A small sound classifier, trained from scratch.
Model: 3.66M parameters, log mel input, arch xception, norm batchnorm, activation silu, depths [5, 5, 5], widths [128, 256, 512].
Training: cautious_adamw at rate 0.0033, 10500 steps, batches of 384, held-out accuracy 100%.
Data: trained on single notes of 20 synthesised instruments, 78125 training examples, 51.6 epochs.
Rows from block 10, named by matrix and row number. Each number is 500 + 40 x the weight over its row's rms, rounded and kept within 0 to 999. All counts start at 0. Numbers have three digits each. After the name is the row's rms in percent of the matrix's.
# short0: shortcut pointwise conv, stride 2 (model.blocks.10.short.0.weight, 512x256x1x1), inputs 0-127
short0.407 101:467440564505520474491556499499471497519580487481468508486510523483454490511428444521523449580491466541519485511526496525479439521467452422473503502558547412497451434535512536478540482478529555453525488532584493466514502443435514513506562509517498483532486513524507496517472518500493523464488571528485523480419494428485478495478428526477531579445434493474469487545425480470542457484477
short0.408 101:488532487474537579494494510515524494462543516497478525457489533406496573476500464459516461471462483485541539507479469513575486467461503495503503591450462466501423499501500479513402496493554427507470505511487487498554496476584460550475470490476543510436478480485534459439540465561536555478501493476587573543579503470429522495551525499528602481486503464587493504568541462541508452492548
short0.409 101:492439482554449468511481498495495497443536492499572566442412533465530485533524447497507485516540586458543478482496536504451498568537535571509487526486475475478484473555475388498486475485511475437478530523466492522520503512454480530485497512513588489470498396497489513510439510553582518447502499414536419524529479487400436522492425496461529489471531457541466429451482514485469553442526
short0.410 098:565461466487484582526486511478541573421520467530496491471503472496516503454456428455494525529505478489483477503530468462483587441507535469528515458497450418499531510475532516480469511509498462531507508502523474589507485523512528508498499447510471467554487498561513490512510443488483520547474543486558465494506476511463521526589471496475462458382476493521494514552562477483571489500480
short0.411 091:390445509511470570525494470481476456454539576473422455490568473465524532457547554402543484486475395416457495414520490552492514470536382499487477523487504544542544496503514516464496592518556524511562546450531459501542484480440500527494511513489521513488540479481462490479479495479462498468454480475432436455503507465480474514535480457517458498445517485563547504432466578490496572532516
short0.412 099:448432509476533495540488473481539548490574437572525559486493515404513482490470554576488426500540562535487502546509516455491511512456499517518503511481455463501579477584513493491538476493533478478465569490487571522480534491511465483476475498498505496476464447439467454510525510490528476547571549540539463551477530464446517489541479476465467492517523507580497537475542507541504497499470
short0.413 096:467509520512485515459500469565455500482551468523486598496511476510522484487452528563476534486523537484559469471485474473445517463529453431497493452420523520535554577479459464425444407478455468518472463490440534454539474380446534495483540539539500479497418518472536521558486593498474515476515537498464513518476452510438527483500521477506456487457532515513520491498480538507471508527475
short0.414 099:434505401452464454520464432491545417490469478512468513476455460515480451473536503516495430465424438520503412483510447542441520493533475619499522398449465559415493532494445555490504483447474549502463490569528453549492436438544489497506457469614518524536515512441537532510453448548494418485490492507434448488493436476540447456541561505498561541550517488498505512432469555502514558481464
short0.415 101:505559426486551541514459516490563485536444484461458562400465506462548472447489419550421424426427484477492532455513515439436548535438532478529546490488557491523562423557513464487464492466502452522510471472516463491489405483532513564536519470487575488545547562556498538522538481621522516484527534482527444484558492475576539485531462527524535529482568556508449487461542405433435454439518
short0.416 101:497512432506453512550477527502555467481525479437482513467495458538482547470562424477453513417497567462511458530490547480512522525481481400575453523459493434532576523503547429533510508521505488536519479553495452589531501484524515510411464487457465489480535478489510479393508576490514498473540484503538523450442427553486525502493459442518481388487476501468513484532513459464526467475445
short0.417 100:526539497482425502496542513509576534516487536508439423507437512456546486581530490428567537552452479543593487540505457447478402515514429514499502464481514508450465487544503512474525540540467476495546480569493454546415544482540419463484471447522447448473493516469510444437477523548489525468424524532499544473498445500496465413532459495552475413514483472507564504469522478555576489443492
short0.418 097:501547494472546490545514579517502460451537578516496472494471530484481483546534484498553491541487470535535490460458434440547501448535476456481488490539564471462549506468467511475497470509442437480509513524536503502409454434535515464428592488522475450538494492521452503519485516478487529487501542524483489521497460530464517519480481412553535465540460489476498533476594513530555549483468
short0.419 103:423508572498525503461538506485524436512480463507478475517456494475463543456545513462405495499443505506470502539524512462488489585475531569497583511520445492490504497493535437504427530542502427527445489523454527573513485466464520517428564511493446542586454491531477458517456513542492493530528461419487454474501481385488522499497494548404525587487558480517558532482495502436482477462472
short0.420 111:494487462418493495451491548550501458450548574496480510454514490512523488568524447536537390580503413454506509469596560521484557543476452519509465492503528506521561517453522489533565498485534531515476559530544451459449469491528503509523461478506529475440527478473476500524519498432413540441525515537489530519464529422521531474464502509499488509557550522552511498521516502456497513485489
short0.421 100:552517589504440545495506501541463501440565487411419561475495505478503488552516500580543510531504489600499504484490489503483501557479480489504506499431543519534560503486471444528434541504523508533436494506414456442534435486529508520478539484531434413501462571626496456506495449567495460532519533506500475414465448559459523561450534492479465508509530575540535518424512545460508457448506
short0.422 099:474432496453466541443512538543454492526473514451606464537422527479533403543483508451463407608487514496517436474543464530533506498502520475521518550527505510481521521488427477460515473524504570491459463539480497476523527493471529498536489536537467529482499423439500493536601546516499459509456527473530499504501453417544455510547551514549468441534452562494485480490452468531432546475496
short0.423 095:501464495458536533501509510558571562477494465442507529495539471457502506484503480469490427507546399523540446487566479478470502506489526540480541595501479455475520357427492476584477510560535504470510487548526560487574503571480463522490530460507421495459549498465454493480515480502514469459429535551445457528500485552475473479537464534474436475539530503483492505502515429559475549557428
short0.424 102:450497491556535538527492467450521516509505498383476545331551466431426594474443518525461512519455482421446471475527512488529540520559533510543450495479523495505522496520503492540478487518453478534492533487620499562508551469499503526469528465503506467511466557473518490511554458476522504545528515454520541499533493489512478494461521474493449488523520479473513555443525431481546518565452
short0.425 100:480449525521513547520552563458436504533455545490445502473494491511550496534449442529514533501438517495514507443557486496512553505469559514449522546461460471481476521485481520489518510517517496515498531552470464493541447449481496509485437522510489474489516507456442490490594444483455472498495509566460571430528506477566463491427487414539461447516581485581504488496448582567511564472459
short0.426 109:522498464435516500534484429445497513431492501427534440463550492550496477526442466599484538556492477462515404455546519472463559521476492525529432446519468479541500526454467465445513460430444463522574493527537460534462556381496556491463512499488512453505471486487522460545489443485498528567491539493536505457493478520530454542518488445485526537481511482517414509501505507451475542482449
short0.427 101:463462531533489488514431493512456491501552530442510524446507486458444409466472496499530434432450509475469469537533479577470497480504605513543523547456574528519488513473427499503484568466524424498513610501519471506455524554446490495540503534528464510503442484459538456553488505572475459469471479491480531536508457488470502499459471536503526486455536463484529519500512487474448502530550
short0.428 101:549589431476455551454463508587462471509536519513493385501501579508470462546455433561449459548542469530550501535499511471453558492488449499590460530575476482530457587489554523466500480535441544488580484549522528535437484512419477485435456479447490555501543502514470449403475504489559496485456513502523555515543524525466459567477512505416523547451503494487446452568569522487504419540525
short0.429 099:478492428521569485452506473457515491434403510526526451487569510495441489479456493449534554527510497496544461513523471488549490567451559539480494525513505468573532505489544537582460562508576453479518556489506498461576555433512447463493549488508569545503510539492479437511502475567537431489448519353501379562430493467457511505510549502497459470558511532480507505489531493446509527543440
short0.430 096:477502419582520560537454512547505477509463449488477556468529559543534513539394550528517496535540548481549521456447433476464507548458521474531532521572587573554457516514420497400434526522498435514474473413448520489513524555510441582527536464514478490514521540492453484558528506498475522455555520468468569487486499559514486560463432494415481508504505528491568454479494496525526477495461
short0.431 098:490515448411606451542467486463491447439541446471456542431513423533492549530447496514399440501539456498526565522480552501485526422504473481597457526494483548413451477396502502553521454482497485546526512530468519421469473467495519477536506475486463492514551432480531465474507456451498514525560560474414560513559527527482511546464445534474482520485474500470573522519519473513479515518488
short0.432 102:539488458484492405513523483435498481475500600495548565511488519507487485508482515522485491534497549530446462559425450466456513465583504558448444450519475459568459561482509560495453545510481458465460468511475491510502519503544505468477479470518511531478515531443507407460506508478455537459520459468565547533524513467500543430477468526461469490557488531558534495478516477503482489490433
short0.433 106:564558582527540507552467529539522466525517530417474545535416398544479497464435443534440446528511480475508562520523480511484547510534531507487510487453481480515524516498484510578505499468488521482507464514519487486498444520536428498488495523546565552482428546458517491508470535553484530534449461446562427492498537451487474522532533495480466495482549539480530460513487482468449476487479
short0.434 096:590490487529435512479465485555463479521491518531473483487542539559601501500472456474553491440405453529500464579494561488435505448456559503526485559417498475440493561507512557496485564570512469512513498511450478441481471504491559474493485522473550479487450520441547470431476474455476455422542481496459505447501492505517479513526509475518574455521536485436436452529519515464448563538542
short0.435 104:491519492509497516508459518517535461507528533442510520555485499403481465485575506565510375482463525551520515559507468535511448532531427482495522515529526502483539436497540545452510552502487544462397474492490478578503486516482528484465540518504475509487528505457470542483526440521516533489566593408543523535492507504491475420513566510477510497502493563487502456529460560478488538539467
short0.436 106:488539507513504499497487537468466565511547464574513445497469507468505528514511428531517577407513464469511472458466468480494566530458437529459483590577477461435429448502455448498488504430484455491530510454451518551443496479494498548481512475510524500540535550445511524568507449477518492526591518512552547477536518524527518551541509495490475475528519506527555587543529503498470519511364
short0.437 096:463442503497460520515452551542456458542479500472399480506523474531507500471504522530513490533516470564483498460433464485484560560583558553549487567508499550439499524464538449422447545487545505505507510581521442457509495523464500534496535445503487485528478488499463471473470481475482458484467497446406440460542523530471489409539542494476480444436478543526487489467509487495505503449466
short0.438 097:460514475487501463440514465531547464512470418518470499436455421507461474532537497471608547508482511526549481452496516468479516555495513490539587479414528515514512472538469526516529477438499451548555514556478552448466534550484594499506464519492423493531546419476560557515548457502559498460491541521440472542545513538457435456446502572503442419551489511488547548476476530493469417482506
short0.439 103:458451536570470516487488454511487564521473528497498513386442532485521473482482466513463509473544484525516495480505571503548498470491498550597494539478516392480451587488482514484504448461513471498523470529528461495495462504528523536515446557500444475543469512509470491458453508523541534528574531559506566471433512390470522475502465443444518448497493581503503388487578510506540496507472
short0.440 099:517490472471489480389516524508497537551461500481488454413494492439509477455511427483504465513515493461478511518469417520517463549497474542494438528473480468471476465493434494488493452507558448511488507499460481486481442516558552464537449486460562515496409502534416460475523536559585456542452491558475471492514475475439567533540511471467482503527471517464503536501493414453464524530492
short0.441 105:558524506426487500532417472521527508521544484479539482498501545446497501480467486483525503427498553421467484547543546494492497478562471532463486534440528519459452519505478471542485444503456575479504485511448638532486468512518468515451448486561481487486474453551477518457410500526602556604492520568437459466481453495537421514509492459489515598559476507553413487489467538490476483472445
short0.442 100:412540451496535535507452540536508487441510474443515400420501476526523434485549525497503531434514465453488545453509539543485537493496541452547507512495465521499464491575496473456552553459507505521459534522529488521486462545523433495542382491421469476522564520540560570539454474522476463484495551507487570536490496441498523469519564500488488475495549576540500535555539461528450423595481
short0.443 101:444477531446529480477550549481520491484562437525529491551535534424478473591456510452450470510459466429527547542515522514543449565468505455388503436460451470475519450536583496533525560579429526525491425465460463552544502479448495535439500478448421501512510552516516496519508552462566456441562518474490538455427536527541480427464553489495532526521484547449521494491457524498499535520544
short0.444 094:466481483570505464490429448441487457484456487551480484504515433517521478455480476516552532483452523514470443442534513490443490461474512450513481461422453506520490508485557502545473461457510514595552560519432509483530521559530516491544483484440461452496460491515462531515516511541506499435479524471490486600448494501486531458480459490476513446500491412452453494498484509507478425435483
short0.445 099:526549524476478518454460461543553441521568550463497566485569514491540493435438528505530499518481538551446532532485476538513483384487471519523420505494521505387537504613474508487574459569463494437509489591400460553495458530498452531507505452496455491515533489492469488449482418523508498554467531509525491362472430533512463537526564474545479549503503526451519516457478533460516460618483
short0.446 098:468547529560472524495526515379528496511510536541588465543427449490443524493541490521477423451450535483559413499456461583498526494453452530549541449527573430537500470520499584510469532529542560500471443603509493470497484508492515486477506495476456520447494462468504509484413486529525526475465531547463579415443449586605486488562505525474482492506462480509498549467495515539521527496514
short0.447 106:550526519574537540528485482568439565451512562510495533533522478509537519511479522521460570485440474476512534507494470445520475468555497491469489527475428477442509475543525479495537481527532477422456539496495453426443537499473523519531460518411583469451448503480415539553495436524502474459508498502470463467492520530529538484411506471445530519504518514433521532495522459498552480560405
short0.448 101:458448482567526500544544525505508436463471473529431518498516503506495481491410483535475488502501491569504507461454445518470510510545517476490436498525493526496520509467508485433436504504482490467529510498379539523533461433433558461442526467509452468464461400499477545485491468490433494519440477452537505458434423607499508562462508493449473495467546435525485453487538546535467501520462
short0.449 098:589522475465498463486506549570539481441436478485535535533548499538551529590494480571429531469504472520570505487514553515553472512489512484478498507504476477521500588497514505453512568508501461540476474564476508552429519531513532523529502475516476446488525487572461520498481470553543519510542528433544467498461526483557440495476493464480492505517466472464478549559497478534566447503510
short0.450 091:468533520438459544467482551511461543537553506430450470489436497465504554588465449526493428566436579473518467492507504515531482507465484502484546545508474480441525495457448530505506548581478571372479496488421482473570452498508530476529470501531417442477473506458456506482514542526539448464516462547490501413457533468497529395383483488486551480469484501534542456457413524458493548488537
short0.451 104:481504489500500519528495451474479491559493465497514392539480524467482500526449512511459503424402463497506431494419435542526546417545455504471493510519503397506501540525461596476537492445521476537519505520496507589447422513535489475467470452456486481503464507536481436532521509507497442500450572478426472438479521518520477436563551496492413555524456520437491487409500490534512564532467
short0.452 103:465429487444568539519515469533525530518438413488522472518447545472546489524461478508504563535435509516513493484527457438480462514483515521566556494479533495478514503531429524508551507445517492524500459493448493550503569479532544479547439465547490545471528489513453589488516492481486509516475394549486576478535521469501441506466502552468488417475515444464527548498465506560571471538530
short0.453 101:460567545419528486458509481461483435510474543539499502472506560560503489516451468555511496515506505439549490494549549523459565511565454478569494466553586454502491464494500517488560463514395469475507532444512505516450526471503471543537451520579438562474500506410525521527496485515465541518538480482497462417520554436492565498472511479480507506443533505522541491552539480550431495544456
short0.454 092:495501463549497518586512456490421523534436615530549502572506504517501512531505539489534475538511540545438426441490495459523416532516421486507435513516482461510479564547487434483599557530416475495477450478476508531494431525522505545482531449510477488484501503493462495466418541522530513503537466529492521465475492519518512466496522590512498496479521462531531557481539458481462465500509
short0.455 097:521474424500425421484456494490517442450563500522503511478473540525495460494583489560478488514524474504578499515572458447537536521524436489492558486489534503455473490557485455483502527524516521515463449544536545495500505534553525451526459486407465489549551472484479491534513523465426515542459490533551517443461477510470469475473534495498558419556463505462500413513523494505520453451492
short0.456 099:467481483522512531541482485502499450504453507542474526436486416536490488466453484433522540504525469474528472498507507504469546573464465475506538432548547495570569570429514470387481487537503477455512477524461518473558513499411540517457547502484503436497475469537463533445502523457411448539532518520471558496485393530555506588484546488501424487490487450492491490484563489540493474518522
short0.457 099:506487466426503482498499546502487438521462597566465514496516475462502533547532469535443521505492410469457504515463541564415469458509509453475480481489552554456475446498564583529533494467557556492505504476511557553455484485544470472441471472544507515470478521485478530504435531518461494470538511467530517466459519389542486513513575466579476460498486451564467539477488576543533509503488
short0.458 095:474510540431486518422564537495515434501503538477499485407520445549499515475584538503497504446462476519516404464462484576509548447452460448490450446557508479514566471548461451538474532481464475480562485440470554461528474489414447510460484493453500493474531464486444499469496543419525519536479507547568507477494485536444535453455488550458532460444493404511577519500508481508437556478554
short0.459 099:499475514442473472437542435474494537449484510508516498500458420530510486478494473505494583420534519454487467484529490472421465513518532476541482452443493506471478477501551484421439544461542566476489527535482487570444451479490607468522472503534452536589467436454503458512475515437501441541437431550565522506519453478458451467562458557514479462469483456483481489375515536589513501527542
short0.460 098:554413485478463553509565512516514473550468571465513599495427545529419536514472485532502477536498461456564450492517491436507500505446451468484494482550525468511466500501570519488586488506497570486461485489458550533520538467503507552556517468523483517419369487498480520454540487492533505473441564524508541554420556421411536540487530558454527572460504513507522570512517498451469510536528
short0.461 103:476487529466470544530528489476545475483572522471451468559483514515481498489474504504468597523491503489451497567461519506510405503504475472463532492514547504437591513532545547497557488506486485517525456462479480407553606503448471493494534518543514517558413449525460533454532476503475457487608490469463516461497452471478466465410435485467435439518456551542467551522537474500551476466540
short0.462 100:461434423531465503446529469467491467517513474472439456442474520535492436456481447499500491476472465524527482492497467451475599505506530454419506469503532571522531487523507442503466486445536492483549500527544537379528531577521481537522510519459507576516492467446503498482509541520549502478513514583494526559420464552508523531490500506449427505476495522531568481554490482429504532463453
short0.463 110:549529464442519494566465537456503602486541511468498528500555512543509400558574548525471526521467547476489503497492486436458483480478516503510478453534443488479484477493531596540575555535467526466465468488584567466514509516535519526438488434545507531502525553501480511511516522528438573580504453425508436493560535508417493514565491510543496460555552491408492518435496440526479521449492
short0.464 097:485490444452531472444468545520467514456492512510500553434454519486434490473488522520565533482474426538529401468478602525461552484480490464560561436510516468490516438558503484489546497517552489538509577464462393494498478538439507463457540466445463429533493466543501496494582444531528528520512540432473484411476538465514485410441464523525516419493501489531461477410540481532532452500469
short0.465 106:554502484543503445562575516607491497407435508554545501454506531495498574510414494476501520521480464493452557501474470548509512522454479460488459495498450471445494503528552426550536495501521549522440414493554470505520535514587507509490509519488556512551453450524462454484529478508508519541486576494515515503498446505516550474514532443474538527558499523475561467582506555473490513512513
short0.466 098:528491467499489507502442437451434465471457569433524513508518548520509462453412487552516458528525474500485520475577486566473448549498548511513524540598446473455483503502536522493452463569472466502425434507503495485474534529500526485516481476432478482543475470478503510482507420535538503423480408498523533478511570436515526422436481439495567465507540483509431543489506515461464423512486
short0.467 112:444441498537502506476463575567468516512479562592475449453454492509537462481491367480509596457493512518518491491559505440493504496572457508530523475467501525574489476528518472439494403516489506476477464419505480544457491540447525484483548493490531493515512527520537529465560480454556542488479556539483488587437517433528576443555483540553448476401480551559448509511564531475569519500546
short0.468 104:485520549464505484506513488496508563518551478458522549485427506490441495520546485552445519496462511474494528484505493501483507467445524572491488507562436519527471493471465519461519484491497492527537469511523534473520452424417483480457488447517424429551469484400486541513485495520501512482479435473515490520436481479500446456479496483459432510533496455561548491505488502513387443506468
short0.469 106:464528557450515539496465492404468452507523530419466465550536499561458483548477455481452495511407492574483469506537523511511444513491474539487497533552526511488551461462463527482509418473521452537403389481492489415517474534572500454508489505472424468500498468476461528527452506441496443505561528457501442497496513515487573472501493481484532465567539550457458490566545468441519515489426
short0.470 104:475517457499494470518483492522485480461457426488437413433432456443571495451572463465452424492442472485497460527529526581501477441468467503451484466485516492494458454492467531455473535518490528523521462555542559551482514486518496472482470481498427495485566499492462516498517512553482505495504454507508469445456431473576431511515529564481482568435539459477524523455465516529482514450469
short0.471 105:518510483474470629577543499490406569513539545501518576497537537457556453519529477503559492511483470407556497443511497441488494513491499470547506563539496506479520466551547445468559488570526523484523536561568461435473478508486453529475499509512559550466576444462426541472495561488490474526479500547494597512516461513439509549407509497529502434479490548508467533508508499460500552503539
short0.472 099:548517538552489505498450516468522477410498515517536516470484456476510487427545511419489448478492495522568416501499475473481562505554479514457534437501530470506487567441503400498478449521503482551510514505544476552437472421514541478533509451526520522465561483473491502539533509512498522473536513517461499522544421458488553491503516463450471493459507508500475390519507484456503532478497
short0.473 100:503465496508480517486528519571506517513572476525481520521479469521489530571478438498504529582478556547515504496552498552580506500509518402487422467526550472474480464507466487505512468551505598567460451523458494518544524512437494505646434442444498537475533448529428495487498419443498404453480478512440502487495550513492476482508476458493469508455508449508543437416572517554550533583515
short0.474 098:430511537536484424558517500466550513404527502540502464478447523503512519516420485463430476542448434566468476479512487391477506525552458507589452467434579487484513475439552479501557500434531496488530440493506449500536477540483528520536493540502526556472473455484536486529531451489556529480528491418467506467494458453487474468555499606442584486519478544460447574494488474449525487535510
short0.475 101:479509502553495448477558469478529469582506471485523485443476468532459498474553529555516476561601483453522513433571518481503472562505489425489534510512473531492490541622497568524523556522505439472571461501435529494436460457496524588483473458505487464469457552468519499488551496513456476523503497467545572499582485436514481508491481450460486518571448508503464470479527560557595479524550
short0.476 105:560460491518484511487485505523493493512485515523524530549486492565558550515517464459501467461478491498488484465432479480504551586363481452517511546415513483491487432469443543486535456456560489437524527437595501542452457496457502538566494500427552465489527486537494492445468518460541478542428505475482514478486461477476516508492451451426489497514469497507521456498438437425478521551425
short0.477 097:515493488593540529460487468481487519505551519545536494419575564490485558532563435445545455464552418525451507441502472506538509525487451457444487535564535500506521484567423506560462491503484544462479515586509477558438436517539516444478499481512541448505445508536470512469522468517529442524526426471517457463453548536486490531486507490536465469488501550514398552500508513485503527487568
short0.478 106:516456501475562504543450446525526495530557540537535489500383557517489518510563503444519497585489541536478424567468515500525475525524512527518507568551534470451516524448472486525509460480514575471513457491511540504488582527564520510470484492493529529525532498526512483438450433568432466511497513566484515443463464490539527521455464435462577490591595517469502466433560428512495510480482
short0.479 093:415486462455558537451458447525492526520574470469532494454449510560514508500441515456474487470456445545516515551512473565454512472504506516597575575510485521458437438533540494454543502511468498464573514494431520451511502528514525521369530480513510568484496474529482488500513416449487533506448530530546508505502527496431567503500432497510515493481522497508524483557558513478560506516527
short0.480 105:516462470480460558482573495498539453517448519434442428509511475487539559488455533519560509436475485437548481478452452523523552494446496507547458469551518540493438484415574530537598482543497440476523466483489480468487449424502562471511534462542519534434523458481508459516479475475473510484408472462442464520496450476542444492507576497478466562503516532485491481511526616534448481469505
short0.481 098:552486523482477479524473488557567469553564513499517541592485531521487481594532449541555503526472481480535473468478522497576436395519535540540465483552500558440537520474509436576453512561534506518548481515512569525444567430487467502403565469457473547539616505434504541442493527504545469480474433484447484469486484499513531516477508510538487523551464523533596444552483494516540453539440
short0.482 102:545504454481522481491508540446525458455444506545499412462487543526479435515547533506513468509494442475498391530536512429559449531494499411515555522504483476494503425511449525464480500368493453524493558626540511525422486486475516537492518508500527417466506532477472537484470472489510498497520569493505532497500477510503519473520514554528516471485474433522495499482466509486485490389475
short0.483 097:454536553482465436456485525459508505546476536489569524527494523513495468548487494533451519488468460440471543528500471552516472482512521516539485460519487561418476462447538451516451518524533522418451526520439459471473485538497491532496513464440563501531438519560444470529471431506477471476521436467462493496494482540516563454496478488564483505486480576556521410421531473487490486487508
short0.484 101:555540497465488475506568471505526416445552512486493470460486515464585510543576499525501424540522479510541586515548481585434477527409416565494443487486545499516559497476459498510539503523491526503432483550501460554531525489477494436488393521457440477495507518460499462503453518479537587469458531508464489464487547472549476467513530549514507560484495529518482464498436458572489530520474
short0.485 109:503466482439480597457503513473470529505565510512542450444460490477465556450492413505458516492470452483578466482573446521488525483548462482541461534527443532510523487412503537503571429448456553535479509547510520509459489547500519521511438536533455538566531468412461445488438388447566507486526530517496539490501562412531556530547522469487488545516546395484477468534528456526468543550528
short0.486 097:432520493445573504505510488575539494412479534416532469483469496510552491525461492569512487507514516497552564557488519457461460533521501530429452466497497457491557497514546501632501497547575486474480540504539511445477537500491494518466541524570463459452522463413456530469444513488480459551525518541492481488413472499482516464505471444495463389489452438485461482565467563483477511490478
short0.487 095:458473435480528539464476515530491415474542513506507522488504403523532520445502563424500515436526510394507486434515472527433545503479557458421478475478517489480580481488422498520448476599473476477472593536471555492520560528536479506511471554454515414471484541492483508494537553466495533496512522551515471468560530555484466539442481590470470407518462442557499560537557495544401518492530
short0.488 102:565559471548489520450491445487501522489527572440498545527489439452478517506575455519548463533489498504548493473580509495487480543398510400529594456502539515531530479469506447460486510557488499431458477581511530545499418497517457532439493508475535517535518535506435550510536460584511496471484545542471463498510479521461485464419437460533501511540468482478558435443523377563422449516534
short0.489 094:510527457510434483558592533485488497490485471454476504460491519506521482548494463550486433537496542485503468535484576466541521532529469566492532397504489489504438460426430562451479538543555445531468567474522527514441517583530479483519436461458555462531467455476486470527479510595498492507452500504492456494535473463444489497518477483454488490477458518508467513525497506519536544464485
short0.490 099:454452509499461539534504440509506506528549535491542483471549574491411442493501497450516546482543489533532527459541548472531453456452545462540537465573502453458484514491485532470509460468473497456431502528559475436491503509512490514486471423483514425467447608421488530514487624459516496510552541575495508435494461486456455475552561548480487440515532499525530462503459503557497459636455
short0.491 101:523532521534459463575509471453421534484529513461534525577550524475492427414544544614584441475555491466465554528503471452551445512523485494466546508556493563524467504478529532431458548573448433535529475476571565488536417477531427522507511438488436488414493539495472506511474492508514488528563487489500477455526451570541501533482453455467499487492484529534496488516542479455501467507491
short0.492 094:540476518477490507536488520436522545510562523507525479514467481501522493485447490582466553492559510509473450433608515465543540496555537516502582525538483484471496509540510505468470551462413478429479457513546504539497488494458490557521534489566518446514495548431462553418542453525512482473496533510490484496488456604547507483467536509533468485515580476448509503479604518528502507524483
short0.493 099:493451553436496549521537459517556502484525546546512460422570528541505535514513458509405532470449512536532440455556506421488480464463437515516523529546483516581549485466462443464467457491457549507502484561462499579485436528413516547597499481447412439566558552480524491475487430525441505537495516510475568518497521476468503514477517488507566504515449473518467521458521455518438522489495
short0.494 100:478557507482554554544510498484512516424423478535435425428532441514480512423472538495425501502492435500505466412556499347465501526475518514529571447382538499530517414496555565514487536424509553486434530526450503490437474495483490576454556498519436531503401443480492548470415505503453476513452564497501468507526471517504554503492505501529469502458485502436470506399488499550493491513512
short0.495 095:510465496436520506453521457497495506552602468397538459527428482523541486492516429532502522499510516499465546416537434544513542444430537489536455485442622439500502479482521491449434537432464492456508471502488508516535453487503515524483456444497504488439462475481478416430507557497477418420543451492511539508514455526485530480449514540487581482577482463445475509460554469544505489492437
short0.496 105:469479504467472473506453432470547513502529492518516511554502493516466505445559540462555508472419486528493493502577501422533402465506512532440510421564533496551503575472512505509536478499515503475533480509450486550568526451529479536522429423515505494485522459455535440445469549489516472513567418574515487446497484423445523524498553424523463422499494483450496492466534546563543462467476
short0.497 103:514520476454538448515444508507594501531521565470463565556474517463508402534524463522505505548491443503490477529546485524591486599457487533482492477556453476567514492499559444504471516609505493454476505526503451438459486561510507478513530479524498534463512503550440522495512492532487394517553476488485483521487488481486586536553489502530565449472533472524542529519503481508486406488528
short0.498 104:508517498446436493585499504503496503452475529569479478469492433472525463461512515537504571497474534493450536491517470507480453487448521455458493493454506541461535489539522468479467506510533441456493560501511540551504527456484445485557489465568538512446474518470518502493469551441542579500463496486487529502532487533460525485471583527504506481639524564546499487475583533511505490489530
short0.499 102:547460443482432441433514545479491529400496502492552469431552447546488488526492435469475491518481557476476469486517446549492473508536461475528552466491431531481465506506575504538507517496486556508476527526468514470522510513518511453490513509549515515579420436501513520498485507443542397533537508375451526434531495513571459538558538537514505481478552507543502423456458537444509513500488
short0.500 104:403524537513479453493492572538530533509444543528438513478536464496514514488429459540491550506482481484492547506482448438549524525469511538458515478501443450508562471451564505426475547530463569545495478447442552436519459548530578582550558447401491516497505488494462477472474454469360563513545536450473536525505512560501478506571455523401471485452488431582517530453518466519499543454510
short0.501 095:519491523392506436487526455465545563466491555494526525480464480461472485537515485546492587440443460476589507522482469514440537559477489586480490516488520376531443394529466511539501527484579476548495512555522507483532398487534503443480435455513456530528513467483433451452492463533471490473431453520549502516457550518470505501462460485527507515498517537445497473503499532495513478523539
short0.502 101:428449513491477517487478507558473406468466559541522474450476525417568500480528577489496465540505536521486470489472483459517527478523507442492497538482528578469518473499494527536533494512493543451479453519552496451458485488482547464444504448537501461550499501462490491476518516573530460498556483594527532506490504492563530454523361529447452504456464481524447523437447477517483485539513
short0.503 097:526477448435490491502471537461504484544512501435482514395433486489516435466468450480553462526533565454588439526443457533510528506475481491485460513462487471470442527491468469501486518533531507486410476524531496552468483557521506439444382443510424459474487501539505497480448558478506500485502474512510495441494460482475503535557476566470497393494483496471479454448503531496478563505442
short0.504 090:494370546441485578513536505471463532532456471525460568509513566462477491431538523474524527511480489493523471437456524492556480550384518557478508523469557482549472510474505463515525607512547458461548517493554432511522455476546493480527488513571533573521538500511478488592499553490540555494509488580512521527481475613549472525466520480496496462513504465533562531468504456544525465488541
short0.505 101:449460499484521553482494517545516493480506529473507489488528558616530545485507533486505461465440530520512436515464540497516512432535504446480531556545463535562460544470485491554451523506559531460455454483451482523524500528481477512459506437495543495525521521511498503466530485477497463525448391467510474538543538541475449568492537566457547505529475446482507493451427451442509502439444
short0.506 102:557529441526536456524520520488497476455512522523506498490498486439568540473529460520518436517458488501469531488463517518556412473551531482475524489458444436478495517474476455444476541462474537531463511454492499471519512475499543467473488481538484506441541506486521485475472558552480517447484414495450498520450510552480455498478528537443531549452489529540474496486437573576500430438524
short0.507 100:433484579525522510496456551475519504502453438483467555499529508528493539492540459523437542490558457463554516448526446466532551466492501498480462504562443516525507460462459467491482523482536515486462545501541536537455480481524503565486527484536486487554407432547401506534510488500451474580420475588526467395444476509482453470482535454521511520500508486490522497497612480416441504562461
short0.508 100:516540543458479559421531480489495489473487526481461473466531584487534526459398463557496462470472513503503473553519439483477571454489419459638524458554456487452444470498539490442571481567396486504429449531481562499393459528463478458511482519460506556466486460511450470462464467497500564512537521439509504439530564486531481554474555585485473533485529510452459509568502465569531558522525
short0.509 095:505493539433471493538479488471478454451467492522427484486502522423502506563519493449490458446545546482592499454502547485514490481487514350487489516419442479513582491497458487490504471501419544586437528551495551546496527468461552610520510480469483572434470498488476552514465515489459452490463505524500494446541508508459477528560467501487436477485505498503520489423465558468546513597488
short0.510 105:520498504513512466505511516464510538559478477487572530535554578479559482503551520385476495478543520605522423507569474458495436551492460536591459481479471539514557491512464551519470464462494438499491497520489541513493561493486506520534470404539529535579518506542491481454493473542503491479537482534442556534573455490486505477500514538488462505510485604521476500526482548541446517553499
short0.511 093:500521489437456470426507513446494515459438502493447522440492475464481493575461500543523483487533528539525479482494469500574548546450510437515459490502500547528513436451536484467527533509565484485466592527508441509450516490510549455556490493502490537462474421511517499528509389470431522481432546517489547458446551479506470407511517492474507494460545492449516520429500615527433457463478